From a checkpoint of a small sound classifier.
Model: arch transformer, norm layernorm, num experts 32.
Training: adamw at rate 0.0026, 8900 steps, batches of 256, held-out accuracy 99%.
Data: trained on synthesised imitations of 52 everyday sounds, one a clip, 39062 training examples, 58.3 epochs.
Rows from block 2 of a small sound classifier, named by matrix and row number. Rows with one number belong to one neuron. Each number is 128 + 32 x the weight over its row's rms, rounded and kept within 0 to 255. All counts start at 0. Numbers have three digits each.
After each neuron's rows are labels from the 100 clips, of 14848, where the neuron reaches its highest value: "responds to" is what is common among them. Only what is clearly more common there than usual is listed. The data: synthesised imitations of 52 everyday sounds, one a clip. In brackets: how many of the 100, against the usual share in percent.
# fc1: MLP up (model.blocks.2.mlp.fc1.weight, 384x192), inputs 0-191
# fc2: MLP down (model.blocks.2.mlp.fc2.weight, 192x384, transposed), outputs 0-191

fc1.26:109127109113158199077113180131147089141121126152141166129147134102141148098157143100111186102171099183153144100172137106102133119159178165126111078109093105205126122180136137137096143061131114074134160081058181121060113074137107098129154135173142150119222168100069175124134167180159097109125134066170095091116074107134129196112133108164104140122148098116199136126118083094126140124144106116136198187111149164152060088118125099165126117145185164102136146120151094129159091134066143104145133132122098133118123113171116121099093125171126150111156140174089192163106148092120105106
fc2.26:101119173110149145127076144137127111125152149107124174193156103075105115130110164113191143062115175137153111122131124061078175146099071177162093126156145107214168140185086106112149140078138144160105150156107154121087147128123144200163129058168132146148064139109149154126099134146084119105116144093103091083124095120085119098116071109159132139169111173131181139094102116091136153111203089131092121087165167151141118134136086101165096183123149166119158116179084143125058148145117056128141133148101150154145107075102093112143125140085109151043178116157128113087121107156158092093
responds to: nature (65 vs 13.7); fire crackling (64 vs 2)

fc1.2:093106106103155132154128126150097122143140129136101130194120105145108132101092146125138159101115130188151098187085195136141170087176174115102147132188060097127120177148132153150082145142117166097135119124072107103134125134129072116152182169156145102127162130167126133175160048134156101142179159143123145093117113115116183083097119164085114105084103109175136150150095125092118123155072113063122152145122076085099089062154160109099122110131098117098158129141060141090119135030136167144134118138120089095097099177106069138106181169090145194177137152068133158079088069155162134120
fc2.2:077120141144166140145119093140164151087089132068125173142133123083186139109142123127117130090129154070154102108113109114104094094153109121109151067112114171111132173151140173156138119135149076109133170135118148179164055143142096152163133111132136109078083114162100123137115129144111159156142095177119186132072157173089061149108080127074122123159078054193063073149116133191127130075128137146151118101139181118151179170183099166125074117125087134122128155236092136176117148153184140161114155189204114098137105116147134090100122173154141131079128143124155115111150136131120130070
responds to: people (54 vs 14.9); applause (50 vs 1.8)

fc1.373:076118079100138120150114150186154121147078104154106149127126130162109166178119124133147140146121133128164135195097114090131111169122135106100142103136088120153173161069144146121110157214114094179185100157098114097117134114187097130127122097139081146145111116186152168086064116115176115159099114122124120107175158111140129064113142078140194155077143148184151118154071172075172103146122166163055089176102090101150140107135140143120095151133149112080089185130109161160116127153137159102164037121139079147190168125130127096182151171119154109070161149101116122144107139194134096065
fc2.373:104145144088174121109187047130156134139129174048093136109099130074123104139113143138138099104080124119090144100111148123097124183164135148127093084154119112157146141149126111188177086133189089143106125180095189164121130138167159173097132171137118136115106091059147038095124092087118126192122163124145128070082145153144101127189121116095117184147118102148072134112122123165078195147165127141114100083125078176129073127109073096153126097143157089170081129125136070131145151128134087084106094094169101124117161150135147112149098154167182164104144146148167126125069185091099134155
responds to: animals (73 vs 15.4); fly buzzing (41 vs 2)

fc1.323:171101163071097147028165124113144061145107116083113109093148156159084120086144098142139146136126138116119143164143094133103141175190127153093134091119109101142091158123161156080160135082112090127085132119103161118069165120134109135100148116077178170173152119169164071127147153148186120092186157139113104128112088110066140089132122168156137123123100137194165076122202127107038120121088093073069101131175144154104130160088137147146131198168114190136119132157130153148158135113103134141116121134178151159158136142128161143103132105125084227107173130140147145137062110082135102117
fc2.323:159118155151120190106171089104123087190143106060164130062113114131119137103098130134122121155129110138122115171189110169118168198183174106081203124129076098113091093155110182208135058130146146152096142112154109089089078129097147226165155049085185150121162147106135143127082141101124104066156111071083162136057069110104104154170117145140151143103121151189196092120122131120097148153116131058129130109142110134090164144113132077080154117109124169098155136125142147119134138092158148134095118113158128085141139093158146107111166090135122138136146166097128153163130149121104136129
responds to: animals (95 vs 15.4); mooing (92 vs 1.8)

fc1.356:128109098082165132102121137145127157116171149117105125123179160109155151103107127129135057102127137185123100089085155132137120139094134087164125114153083085116040112137158152113067125082156147167097167100081098109092192075166112072118144171138155154176170143130121094165104130211148063097117195126148140069106138203206070096148160131136098121137096179106177152105159097120096163118081096146112139118143141170126069116124168172145095149148130118104111145116084132120109120101107167115125117110094126205133119069142083128085070145132104131134140149044138154106126172086105102139
fc2.356:129100104146134132104135117184134008181153138138071054141156144159074136127140106170115111152090129164111130169172142190185146144136143147127084160153116136124102174142196147086085113117141137114122153148163160168070129136135089101145105121110087092094131128097075147126131083106149095134127120167088148142182183114118129253158168192106159142086100141125097177070125122135109111111125146080130136076078164142173158101144103130163119147091147171149097182159096206135157144129146125109083089138106116115126102138121095119120121067112127095118193125115178143116138129087127142168
responds to: animals (42 vs 15.4); howling (37 vs 2); rumble (32 vs 12.5)

fc1.168:110146173138145116145153191112150119095069095112135139126187133156136138140121122125065078167146115122086132118168158156117078123138123176137120116107145173122080107068098152174147112119111069175097118136179099162129107119167087110099024174211145147110162098100089146073129130105139089140131148076169142084125123106175067132132127135172171059124106107103110060128118181141142107064093134115120104163144075098103140166123166094125217180121145172146158120124102117106126183116133129157072084115140128149105130092125101102128133140162141035088126085145121165150112121099081103130
fc2.168:144157116169112192114131107129190074166073090120126144049140146156148138173142144151167154131053144097145163116152134132155141134085109141069148147134139131077118144111111186121110098163107109172097114135137134134109123105153126141134124064116105086114092187154086111128063136141119168122114149132159131125065122125148100152096116096115179179137115171199126072152190067035111136101144176069091168136064132175129184102179086114165145142130106118082113120144147155160103098177132130116115146105117132114119116112096072138027121136099193148098117131090130104181144161099148094110
responds to: bird chirping (46 vs 1.9); spray hiss (45 vs 1.7)

fc1.223:107089076105141203134168113136163135132115150164096138102098130174155148129091105153170070160130148094085188191149136185125112164139115117143159160172144133107125161167158126118131117164029135168170150119163126086175146109141082135150139127112092148166146166163123115150091101112160086145096175104109157123152153164184133130146111137102131079160112145152074066127106130113178095117090087152124064131175093112105086075146163145173186152127153118115161170123076167135142083098103145092137103103107061101113123161175122147099077123092134048168114085065149144129119161149096162190
fc2.223:128150093171102099168163102097148163160142153122090089102136136145116136100111107125150088176054087083148122136129153089139146107161116129082121151144186135113149116125176061113168144131156115156141174113162155119115114206148085077159152173056099149128121167075122153086107131072075120112140107131057089128115159129177150183121139157090154122077153078136101064170089213162135098131148137113106169146090158114119106124098132126105135218119115095091077168081116148128089137129100137037121158105122131094169133127145090138158175095153106105172161172129147081135119202133125137117
responds to: people (100 vs 14.9); chatter (56 vs 1.7); speech (44 vs 1.9)

fc1.249:100045122134123133158079193121137118112105111165127105166073147163110162114128094134177079134164161117152118168125130139136144113093152160116159129149105140087146167158119114126094181181072097183162138098112094133231132092148053145129105160057127101135129122140158126149161066146077151154158122146120157177177137119155118077068117088082195105119107104168106150138121078099133107142093078143086074115145135083137102189153120125106113138128113142134099179110036149144119119091144112153115124134116141164153151193131109161117163162072140151109086156064108122077092120143198134139
fc2.249:059127118116161134107082157142213100141099118057138172183080106150161110151189119064081142100049161100138102123105145141097097142100131148182107112130162136155164139127145101143063149127117088138125146138108096170173133130161101113170137154168160118196125111168132128182130134083094132121100172124124137083195134093091069100086122149108127135141134077135074120147079152162196160109080037151163126110136119160146145106150142099120108083120179139155119136129067108156150166089107095179109132114173150123083105125086138097134132114140134049108107200153127131100146152165155086133
responds to: white noise (47 vs 12.1); signals (35 vs 11.4)

fc1.52:138135167080150108084147100095151135089143153151151148117116160118174108086179163134103119125158094124162152112190151144089084089219136124118133114154146198200104147139085143126154129112105062114116140121118111125131124163122112141077120197089123120209188101106097113173179145154127129160132163040166082076094081121100127158124080136141143142149142085150114121145113131142134092126079067108144116133119102136072020097116133134150141189178109101164105128131094123150100090072151135135026094129121119139137101117149168118119142154150163078100150177139114169126066122116117111135
fc2.52:166165158139137104097190121126106175157088181101063082080124197134095134110115130136209163100142134140154127110102154113140164147125091194122159114141142168182110128100159111157119091154088084112101099164143103098188139136113152140091161131065121166157120187082120150091072112140100113148126150108158115091117081147133165022150105110114122107130191125163137129200154119149139115119121095137186041076095141166116078109089083096109094075166127138116159140104113144173136150165151103104181061091152072122107118126112119172096186138097128128140116148142149137123075144115130104150
responds to: spray hiss (98 vs 1.7); machines and effects (98 vs 21.7)

fc1.41:108089142093142165127140133137123131205133176139110097172164116048135133180162173171110209121098140117108172118141122164139144110132099139142120149112183141198154122118128147095132130138112094082146136161110159180118082116105120078097076080195083137131174090139084099133114080184120095175110149110182142075120125073111136119171125120117109167139110131162075121111102085151191127077130101050143168129110115172166130071139174122109181193148184124154136147212098162103085143074124147143103139111124079134132102090125119098112116136110156107085196105091155148107111098142085144149
fc2.41:098152107103130140180151157106138088140092111177155172124123120099188180197168106130109115102059126123114113074067160114102105103121159133126120159122134078112169124125066114128107104160170113154145104102149115112174180161112206150142088149143085085124137077154122152117144119111127132126057177098213068124151134127168090114129134120130145130137184144127113114120150140084188162149116155118148106138072078145124125096112175122152139133094096175120112079106217170102153143167115069161142088151144074155128106148126059127159043141162201067105099099134129137092143118133137106084
responds to: people (53 vs 14.9); speech (40 vs 1.9); rumble (38 vs 12.5)

fc1.104:109150105117163171119145145177076182166139083110120113115123089148163134158130124127151146190198116137166119149106105169130098116107115146137191129074168146091090178080193204201093094164130161128155118116118132125201095143106118102116106126132144148070141124141122182133150131133118131099206149137086144150151128115133160162116147109117109034084148117135136113146128094059163058086115100033160185166117088156126102150152167106117145143139076158125171157183151106124135101119026107106128097112169082091114153132168166107081095129126113112143148113132115147145158156134147124150
fc2.104:082106154152181150137111111135121105175102098090156105089136129179119173137069077148124132173134091101169180111134110142182109105112153085110177112148125094101124099131152168101107183101166150138174145151154105130134127141101093100165110122097154130106093170137112107175138096150088135107141125132078155143132165126130154125083141137094180138095113186173145144148150118095184097127117092084121135185105186110082181186133183097049111079068093183129163145094082101150103102050144111190166131103164079078097131150116115159092195186103118104131081192108145070122143095135134102122
responds to: people (97 vs 14.9); coughing (60 vs 2); footsteps (34 vs 2)

fc1.306:098106131106162174123130200197070165227113107173115153142135127109168153126134171129176107098141079059125151124088147174120055134100099146178129170140154125140096115080184085152125142077075104155112121083136108095141163113080122083129102171139142126120143182180130134129106126130091100135161144074115167108146120121149121124119163136124098116135066166117089094131100122106148081111073063100156149153171053113086113094109171131151129109171119149154138167147082168168169119074135134137138113149128088137098094162148083065072115177159141138166143063089177157094137142137146150144
fc2.306:137082136131146141184123088107154208076099129101137114108098122148179192172142118127166097116108110072163124126080155141123175116113145143132139111117163134090113105130098155178098129148210110181158132147113154059188156160123112140164134134099102121103070071097104111096196087139147131178090101108137171139119131158146141130076091104147136160130212151168128091152112148113147118131130118131187108103144132109122108172156117090073099180166117136123065104128097207110078149151157091089198116151150133146084189135100071137140134153096173159107117160151144141133081160138168043127
responds to: people (92 vs 14.9); speech (64 vs 1.9)

fc1.254:177103133086105117142114150111141174159155159152106151157109147081165151131181179108119107075150077092149137089131166162119091104081114115140139113099147114111077159012115067117109108111125106201148118121110145056103183093093127094096156161069173138152084118126107115054097183155121143202153114166096078146116183177107097101156076124108118129093105106101113090135142163145127111133156111147115103132098124173119144192181120168178132170132112163112128114112160144166087171097114118093148114110127136153128140102179068067126165196137111155083127114153094146152109118095188124137
fc2.254:120081133188100138171083063173107121141148121104140103094117085131187143140098082113150130102090110106110173116098130134172186142133122079120115155126117093060079117133140089137113065091171168160135183160151180139111144186135141131184121073111111065077117126161114139118091082103119122126134154129066175150115124113106163117143134131123145217207114115204116021092149135099117146132139163103121084142115124131102168166177119117129110160087147196128103095105159141116125194173108128094147171110103065108133132121133128183126123114063112152125083088112089138142114081117144140106
responds to: frog croaking (49 vs 1.8); animals (49 vs 15.4)

fc1.109:149133148135165163144136114149076173145175146087143142140147136066167118121152126134115156157174084121087105088161050182146093128124096128112133104134140162153143127095103134080073104127165143152084087136153150156125132149110119144020093147131154137095134027090136148129153101116118113133189121083176119151129160065134091153207127047088133116123142092172130147131126165130138091098126160106104154082111130176118099170111156139112134108131117088208096090117115119096133090162129142120052095173172165150132111121149133141171092188163124163142170125156092127156153060091170193122
fc2.109:151127137115096146134104114142161143135094105154104107116139128155157112112162135158078129086101106105082157062087125193156094124133181144172137112165201085088124137124130092103120171123158133170104121169095122174103135132101141099073039096116122156169149180175073126116171075167118119168144157139126154104093115098137134177150132142096108205165117072101124118194119099140124178130110105112086146150141178203077096084138120147150133064153159161132110104151162135172191099165136151125135072092148176157068079094176118129060086151167165118149084078120124152157127078116123126136
responds to: spray hiss (83 vs 1.7); machines and effects (83 vs 21.7)

fc1.290:116068148077146154127213166179116202132136117116115116123133101153130161100148162122116133153160098083112134096114096119168119106097116182136118122148100115088159151136098124142070099125133137118110098129220143128120192134117102107090092166116140179132201127129124114149109143124168089121146150045147164081164141123064148118154088131076160137086143141102109138127115139129161133144124124146141111136179099129097074139108154135133141151145163129155139106096136167123128084143101123143000074211144166124180086144103057089133172140182115132127144163120146164119096086116144131102
fc2.290:171095160113109170129137077124165105122156081107123111136092075124138126174113127103124133115111141199082162148167095117106135184181209132143158146112140088161116122192132112128057143081160205125123063120140123142105153130159087139100089134141156097137126078146140104160182096118193117154119097135090143104086098117171109169098119092087157183100112135127171141206108171125121171120106151133100171076180138130123085170159127121135141109150106102122051103099131189123142073132110104144148154115165215103122112116120138151066121038119182151138110131167086154143093093132162105128
responds to: spray hiss (51 vs 1.7); creak (31 vs 1.8)

fc1.72:144106166062106109123150066148135152121136089110090132181133128083088162140161121143104118163169144137116175116122100189150147072092090152118150114122117167057114212090103094135136077113140105124115048143135155159125190146148114176063092154096067163131176073123131096129173079163124124127146111086155163142150192185126145093156063128060158126114095108112099084140161134129118144096086113069138135128168111116100114152148128123157152190184165182166133134135126138154133137134116179117038092129146174147132164149156090094099139147154110130099199125152146143143150135070151145129
fc2.72:143085128121097135200134119101137131126122124080135145112145121118105146200097157100106110159152139169080111107097178161112122122158152102192196127147117053095111166103153166158042146123207148111114073164089135152115145108143109154051103128182109106092141146143114094149170083103164155157132130136146206117106145141076123197131096112182147153115092129083133125156057141133141194097162109105108137115164120104121115131114096131074137054124123116158103163121154176176132095135141163094043127106153180124157127110092132116089198124138182138123116145123139185162132091142177156129
responds to: spray hiss (97 vs 1.7); machines and effects (97 vs 21.7)

fc1.171:097149109132111154139155073158149162062101107119131153119125180141133209091095144147063156065152098093095181209137160070157088121136112119088140163168101138083087142146153106157100145111133100121124165198192134103123149137124111127121120127173114104102205117163127124144162063098112072101140164099131173132140168155105114116163085128022168115133103102131111096161200150146129141109126136175150137105152171088112161083110112144126133090146100122142158177109149115128147142100137123142087100190081130146086129133150131074121077151121191103090158127058107170105147195116139147128
fc2.171:135061098105126130165123076134131116141176124101125093115146066118091159117097144114101057103134081089099173123113255127112148185087123098155106162078186085134105142091169101129140131083132156143134130164086180127102095114090140143117152129170119106123132140132083121107142117069111110147076098149104137128166115121151109185173136142119139115077198144099122107128165143168152157167203138119093133154100109124134135206120106168094091126081132181096139174089135162156128177094169106115131136170143189106093124083151226099113186133168155167121099155126092138158139097098150128143
responds to: people (50 vs 14.9); engine (26 vs 2.1)

fc1.329:116120182081096158020112117106158092142126142106079108097121195126145169053121121166107105101157101066105123140121169178095183097152124128108173147158168124132068158066139135081077172093125183076082179062128133143107174132162117072151154131085158100127186146129123126128151156154120096120153151121146124149097155123159091128180153157154145094120124065127154089127142121107099117080085139112127143135136122148105135143128150181186104148178079183160069157120107158118100087084141152138125127197109118168136143097108123105060121134098164108155163098143118125130120128083193160176
fc2.329:130120101119050137109182061125141115094135143135092051134049128182100150069152097165097053149092128121125134126134176120168133116179120118163086117093147184092067101126155128115129144096088152157144143107206123120123124143125126096143118172039150173097089154138100101113156170116110087103141102121079109170104165204142153160152129146144147161103127148095110143089136149128102185181138122105183149113132113128133122128121071144129188130084148143082096165124156166135131121135152101132117121075142133122184117106182097103100159104203106134126164148103110180136134219072103096139
responds to: nature (48 vs 13.7); waves (47 vs 1.9); whoosh (25 vs 2)

fc1.180:166119141137150155130136112116112148136171120126207185161122034116166163153128130127181156147177080119106090141151163170107133120093168104151124114111132077111071105155142144152075059132145133120121118151127111122105104064117112142072144139181163128118161104114105126147124110121148090133136095092203114080129117106193155146158178071106081149073172153143216141152174151167088099157095110147110123115117063168149058133156133105082142124145140110141130126162135171184082156101124164085113126164110087161162095093120152157154157154160102191169172120142106143162052116125113191114
fc2.180:141130105149097111133146120146109134072125118098121084141208100119156121099141171188140118109130163094074133140144124126126177119123132149155120134144166142159158132160122086168125091151202124129064120112117148111152199078090125103125143093152094126109068119118129048122121147162118121152088072088153102107144082125104154162150102111112121151220153140097138095081123150169132203145147127116119142120174100100181127164106050141156111116166145091158052098139114152103148126169101145107090172185113117184147131035169122150142104162215099165117152065127195110146095105109144110124
responds to: nature (72 vs 13.7); water drop (67 vs 2)

fc1.259:162150159127096126122174139137161128108124093149112093124154118146133138138154096150160155094109142104176179164138118184114214177130192155095155127085116146123125116152107095093160132095098089128142103108118156127141132132123154088088066104062096140157120127102104067163131161139154104132162079148122096156073120155129118084057061130096114147146118152149115154177197136120091119188148146049138156193066168175121046130136139136143159149160114170085114074077110174176118120166121162127135147146141101158123106137137160138075103063094119168151134098117099150138054063063102127141
fc2.259:238123132089087149165169068124128129123098101114128128060093135108114148143137101123101159180091117195177160135171067123119154164169119162108157138135076141162107132159118151163142074134088127107151090144173144062150133146167107197135102151105120160139163138146148100131109126091136103143144122054130085098078037105095193127159057108121152159082130149127075119186151153107156180146122112133145179119114105138154069152138125054091166119145133127081137103138117129126133110115086165142120119098163125091136099131163168117146157119176191184091105109171119116138139171143115150187
responds to: animals (93 vs 15.4); meowing (54 vs 1.9); howling (39 vs 2)

fc1.134:099061135090148149143085210070119128114124144141144157166161111109160090091155072159153151172138183118171075135120164161142113129143162142128139122122106110125128166144160132087091178206126100119143113081115120165153157127168092112083076138114180133129153077101159123138182100148131141159143156140169118165168132132179094145141148142094133100127151133157120165136122154130165142098095155139086147111144113102132142204173121079081095133096099143159116193155071198056111156066126121161051149203092155100120128212102130145125150171133139112156118163047136120112078121140144100150
fc2.134:110085133159121109125083168158150142115102102130144159156112132147152119131132125168093132124032155138115078109113086106154123145129134079126143095103102174185191110160177146130081134136101093102113089107133141132172101121131133127201107132164142159088159125203177169194145145109117079160094122096161107101200113147082120155095171116147119071129165120146104128102082148153188170135125093153140083109102086112149133194167159078088165100092171153134118161166115142116112151073122104178091199149125093116146091073096115089123145126150132039112134175146139139069129196146149081093
responds to: white noise (38 vs 12.1)

fc1.322:103112101133163178118123122171167205166189192141143161095114074122129129092109192145130145113139110125167129174141162147135159126072175118071128110178118146113156158091136119166127141187102127113163088162092161134161137049095097131129189115071137162153126062158120121160118120110110074158113074145146147079117116117122156112115105100047080171108158133155120148154089147149153071118138109183182113109132124090191113131210111122085148130103177126127133174103092112170106060088148181149103091124082118129129069081150136074126134122124200142160153078135148109114111127131147127112
fc2.322:153144113121113069108120076133150142071166103090088112112109110212130173038113146102115095085102137178149149162146192117108122145084065148116133100137119148090069145177122152131228115156153067133156132173111150100101148098098063165123149133125081177108090088101103117126134134116106146133160083173093074216115104172169160083118105154107116163141100115112124132125137175191103128189123106213119094125157125068123145132133093147096156117075154170095140138151100150154146178199129113191132120154148134154111126106153139130154129116160091160127124160116120137166109101114118097128
responds to: people (79 vs 14.9); applause (75 vs 1.8); muffled (low-pass) (30 vs 12)

fc1.14:164106100128139128074129160135147101098151084149128104065122116138159109138113184127100146146120119173131122150131113157110133156143166074130168136112113189080144113132163144181103097106187139092149099187134130144212169094108084101174178129102104101079128111107163148068142124110114162078153069119123121135093080109139125186117119102096109111146142100140173124137152130079116107115088168118203090161176075117198134177149145136098098059096077100083038046165175127100106133142076165154114129116092111132200121130148142137153128117097131124107208128145108147135106186144155103145
fc2.14:110170069082136096085133144128112084127113107121108156119110197098076095142180092166180117208081180114157144193164172102098094160143146134115083089116126184118158182127086141136110130045132155127151098103145144126144136177200115104157152181072142096093117060134127104120126102068128146136197138116146085097123131165100147152093123135158120104119127131122077170124128143144143165103064136162147201182114140098160144080104191115130117088125110179116144100134056146102106122108096104162187143083172104150115127179138147153131160137120074111128128084165133103091085137163093113134
responds to: animals (36 vs 15.4)

fc1.331:164135113096131144127132164137164161143128097153155119154117185145102116153153134189161109105132083118177170079112099120105110161153218100127100075155126179105159109157080152165124151143070119118139115077094117145174108159210142098095088087101105064184156150105145122129160113129126114202139132134141127096114078159122134127086091104087185126185113117133174149221173147139051142124119124113110114153129140127104061155155101124127120103172077165063146100107141140207119100117106121136162146124104165191067152174125157137066098136099156120141114123120107124145061117113134115193
fc2.331:193141150116149124110120121086076119172102067104190132120117129110100098198118147117145114187095093141161134083156111143113092159153143165171130083084098112153167064108160086155098138091080154158132080134142141134177144149177125151097082121148164108189176138114181151116149133088182149192144077091111090068145110081073139108139132071124155124154094113142112136192115115124158183109126104124151079112118074136110054131116139041115130066143128117092182100150113126149186135105120116148155104098149136093155133145129178171151139179100205127137093145152128084072130127140141119170
responds to: nature (59 vs 13.7); waves (32 vs 1.9); drum roll (29 vs 1.9)

fc1.342:122057125122139104142081204136097133172119095174108139199127120147162156135124104173145102155120134147108103139104067144123133103094167121088108140164137120107140162126143088134090190210108134128201159063108080125179116118214104122096075107113106074141160091166152128145162086142098126185138127127152111134164096115199138121091176094074209075157127095159147128142078115131101130098073149146084082107109115105110154152165149098111091096132125119124137151174080168129130151099143126195130116176118127140122213164139084147084129138076141104106112122084131138113079153105124087151
fc2.342:110132103090100103150134121105168154123096109088164114157103162154121122176155143109120092182088120115123120073119106143152106140151141091165118073107113104132194063100197056151112119116135170155098072136089069172176163107183089122128102150154160107184127128136159142180161115059113101149105150160166073075232142149110118144096138109062161112127121118140105155152122157171155152133145059161141081117155086108074098150124125066119122076129145115113146126112133110144152175091162123127111138105136152155126110108077181171173171162126179065140076174148146104078112175150150123130
responds to: white noise (31 vs 12.1); vacuum cleaner (27 vs 1.9)

fc1.341:141106166075136164074179132178132142160113108141116091162136140187168199088176142108121109122115137113100187115107130167132172108131120147089136061131128154120138158134123117082134136122134097141082131081173126172125166099144098107084079131156154155112156095124085078117133128172143073147068180056186122079077107123138160118155097140120129138136130166144116119154113116113138122113109104150088060078111123199104079112141167165176183172132184176128091111123155163126182154112132159194099083179128138143148084068143116118090097126166068130084161122162157149133120134066141205145
fc2.341:105117137058131128135124107070157140158104166153121166163154175088112076138197159118139144092137147133071124067115150150150126173124130142147146198079098148154128158051115141092072102147100157099086115118119113166100151108105126132078180117145194114156176106173170125172113168132138162125126165180170181139110174139120100137145162068118124122122112105115115147153194102158138149086095137090098139053074102172143200126133107127158145133195144124136088105143169138147130085134139090104103158121171180088126082141075139109086147137114175125124174087055133124096148158099209141128
responds to: spray hiss (80 vs 1.7); machines and effects (80 vs 21.7)

fc1.186:183110134099122117133130186125181153135092145168081185158152127108140114052172140170165095150147116125102065097080169185138077104156114127127093132179157118102115150180127120117150160155106144094073151097119098112133092109173119114120083142098138130117109087079128089109132099133091130172134121173213092128212068109203060126139095143117156131125114124114096153149116168154104126140100118107109133135138067090137129133132114130130073179131089086132164208092055162127096150124140134140124124189063149138146174114108160133130117177141135148147111109078143086156068177113056126145
fc2.186:122139089123158136117063166178134159106164110078135165183123135134212083179123141176138132111074168151098117124128213128066110124084133093165132122159135089095149091081160078115106124161128177111155091172117155120192097112162106083175116136133150083157132092165154130142183091093122051141067138158127070121226149136164104152095170082135112099111128091142141136104135150151095161126146111181146074130136127094161158134145149105141125118124100118097100140120131117116096180121116133095168150151056058142145137070136106177121116124090164043088120138126126101100099161157131109120
responds to: nature (48 vs 13.7); fire crackling (27 vs 2)

fc1.299:139132143126173143118138112130137171107100139141122051144095132104115145133141089154173133046109145128111142135122115167121167173119180148081134128124144189069141103140078135108113121138115103123135128108062133124139107125127157154124128079080102073147188116130111065166128131133144141157139112150127186189110170133180133125090082102076096155162098148138158137190154066130087149138137133059154161148119147114126063100140131116155145097183122165119123056068092171223132126126151125167108149111120148157116207156142126141029075122079109110139119102119153116087079152106113150219
fc2.299:167158173102125142174177080082140071150099068090134106072113126119075155162126120058133078151116056123181160089189126068082143183124123150123108108095128138091082089120100123164144136142128149159135091179110091124148120157140144163078105127129146133162165151118117118118109155108185190145142136102097125107084118111098165056136069111102153200133139122156088100226156112076156161104126141128143135149077108136100083137125114111138115118154101129076142080140142116178173109123128119128165097093188115104150112162199150153156158141125148196150065123117117087125097082143167116166
responds to: white noise (36 vs 12.1); sawing (26 vs 1.9)

fc1.22:086109124109166177106148098088129067165159177140154098098145136131183115147106150105115185139119199142174145109178151083129185100131144101123136105134077112086074150118088171111103090153151119130150121133106178131094150135114121181117146127149204160161092165106100078124149131154142140087152170138099155115080122153077106072081043130123097113092138093163170164133153165130091095108119167125138103152156084148171125125145107144133096213122158180092089123113154102115142097108096124078129094129152109141144074150156094089094182128167159182059130108157091218150108090091155124095
fc2.22:130122134235106152144116095124191156144120124087145167090057148134149126132097155116118108102119171135150116100130162075109153145103122117139118089131092163156152081121088161180148073099157076142102123180143169101140124067107131155136193111141153110145118117097135162144172144079135096056098095120128152139110110166158068103073120113118157170132119113112139063105067173121155177173178121132161087151157090103126115181142110134056121076132099141098058082124177131149108154151159063119135185167107128115112085086114136120111145125174136122136118245100127137119113161124176134114
responds to: nature (59 vs 13.7); water drop (58 vs 2)

fc1.137:129128153058127109117139094066141123172179137169143102096140123125174103157142104152140099150175099148098114130057108177051057090105111158189139126090164121128096144059091130128113150154096164176102063082129131119147111136140100127124141137112151142230116129115140125132132130110157104203179148131158125225096152120154112147165175148123061126116074110061138070144121156113106123137108072084137141120101105172103127105152168128178131112140095121108153164161080146198123083137082153155167126097127076157177144141166115101100128091083123134128144071120117128143099110115131176169
fc2.137:136098091119091135100149106117077157143129140062120080147132130074099078156132130202155165173094130128165123115140098144178136068136133153134134137156187093123143137101129098074068115104192199212124170171099139155178130163167147109133098145103141120124094103133105143055104123160105132106181118082072091102097126149146200145148158172132130135112164123135120128105148114099041150164156136096130155116083181143124123121125139084195166137121117160127120130104157153095145134165117129036124089059119094165187124130145095150097142123106133116077133138085075064155094129071129123152
responds to: nature (65 vs 13.7); water drop (62 vs 2)

fc1.63:148140157167097172065135108151130100142139120149136053085149163085162129118123150166123141124093126055154174116161121110142147126140139156152120092160183153130195143099082114120169077120098089100174144120141162148142166179121107025129061154118079135112140124101101139168141114138131097110125130080110078151084095142100147188165110101068084131108104106125118137138116134132150132141107124092141134180119160210147120129154164145138138143087165172145082123115146170144122109133130182124084108160145084083096127074149098048107112166109082077164155104157186212102153136110197117181
fc2.63:136106100123102131190098148134167099097079110083143177126084132118167108129104114129095102148058138117113170084109128117125160121071150138144106172127152098184194113150096150097140161168166138178149100134180111101134122126128178139087103145091101092153091148117132172117126091130137110164055166116123097123147104108144120180146129071129111182141145154095123154120130198147196180179141155199169151148136086139053051118120106093134134090065191145095121125115144174104091138154138107128167109116144197150089061111136091154142112082171225110131103130150125158105150114091109121098
responds to: animals (62 vs 15.4); mooing (52 vs 1.8)

fc1.57:086065183075104127140094175106111098225138126166155178151142119096138081153142141137168136135140155135122105092128093133149086132105149088153109112137128127172169130050109063155056156127073116111155087108117110119159169125140110068126123104129108107185138110166186161185125116132159099178104152154113108171181187123090150091111167144094095055104141107077113103140088103141171138110104069106081144089110127113200130121161177114160155083150169105105150077128086137178127087098123130152108105125137101137180095142109079116162113125114112060151160116103159144103127064149126084111
fc2.57:139131178137080132105141148143139118146072097117093113103088156103192134101121139132108147128045103158144105112165120134125172182167132157162159116168124119229120084170152062149148133130155073137131074174136092081133157126154124095144054158133120156152122194185171126119130153097131079119153141068082075112135104117093100080155118113139130117166141112136092118063127148129111251167176123140074114119131162152123086159101120095173145154119122151129161126099121135097137147139141095139164139130149158121136103114065153121128157127180169096101068128184094114128126078055116076102
responds to: white noise (31 vs 12.1)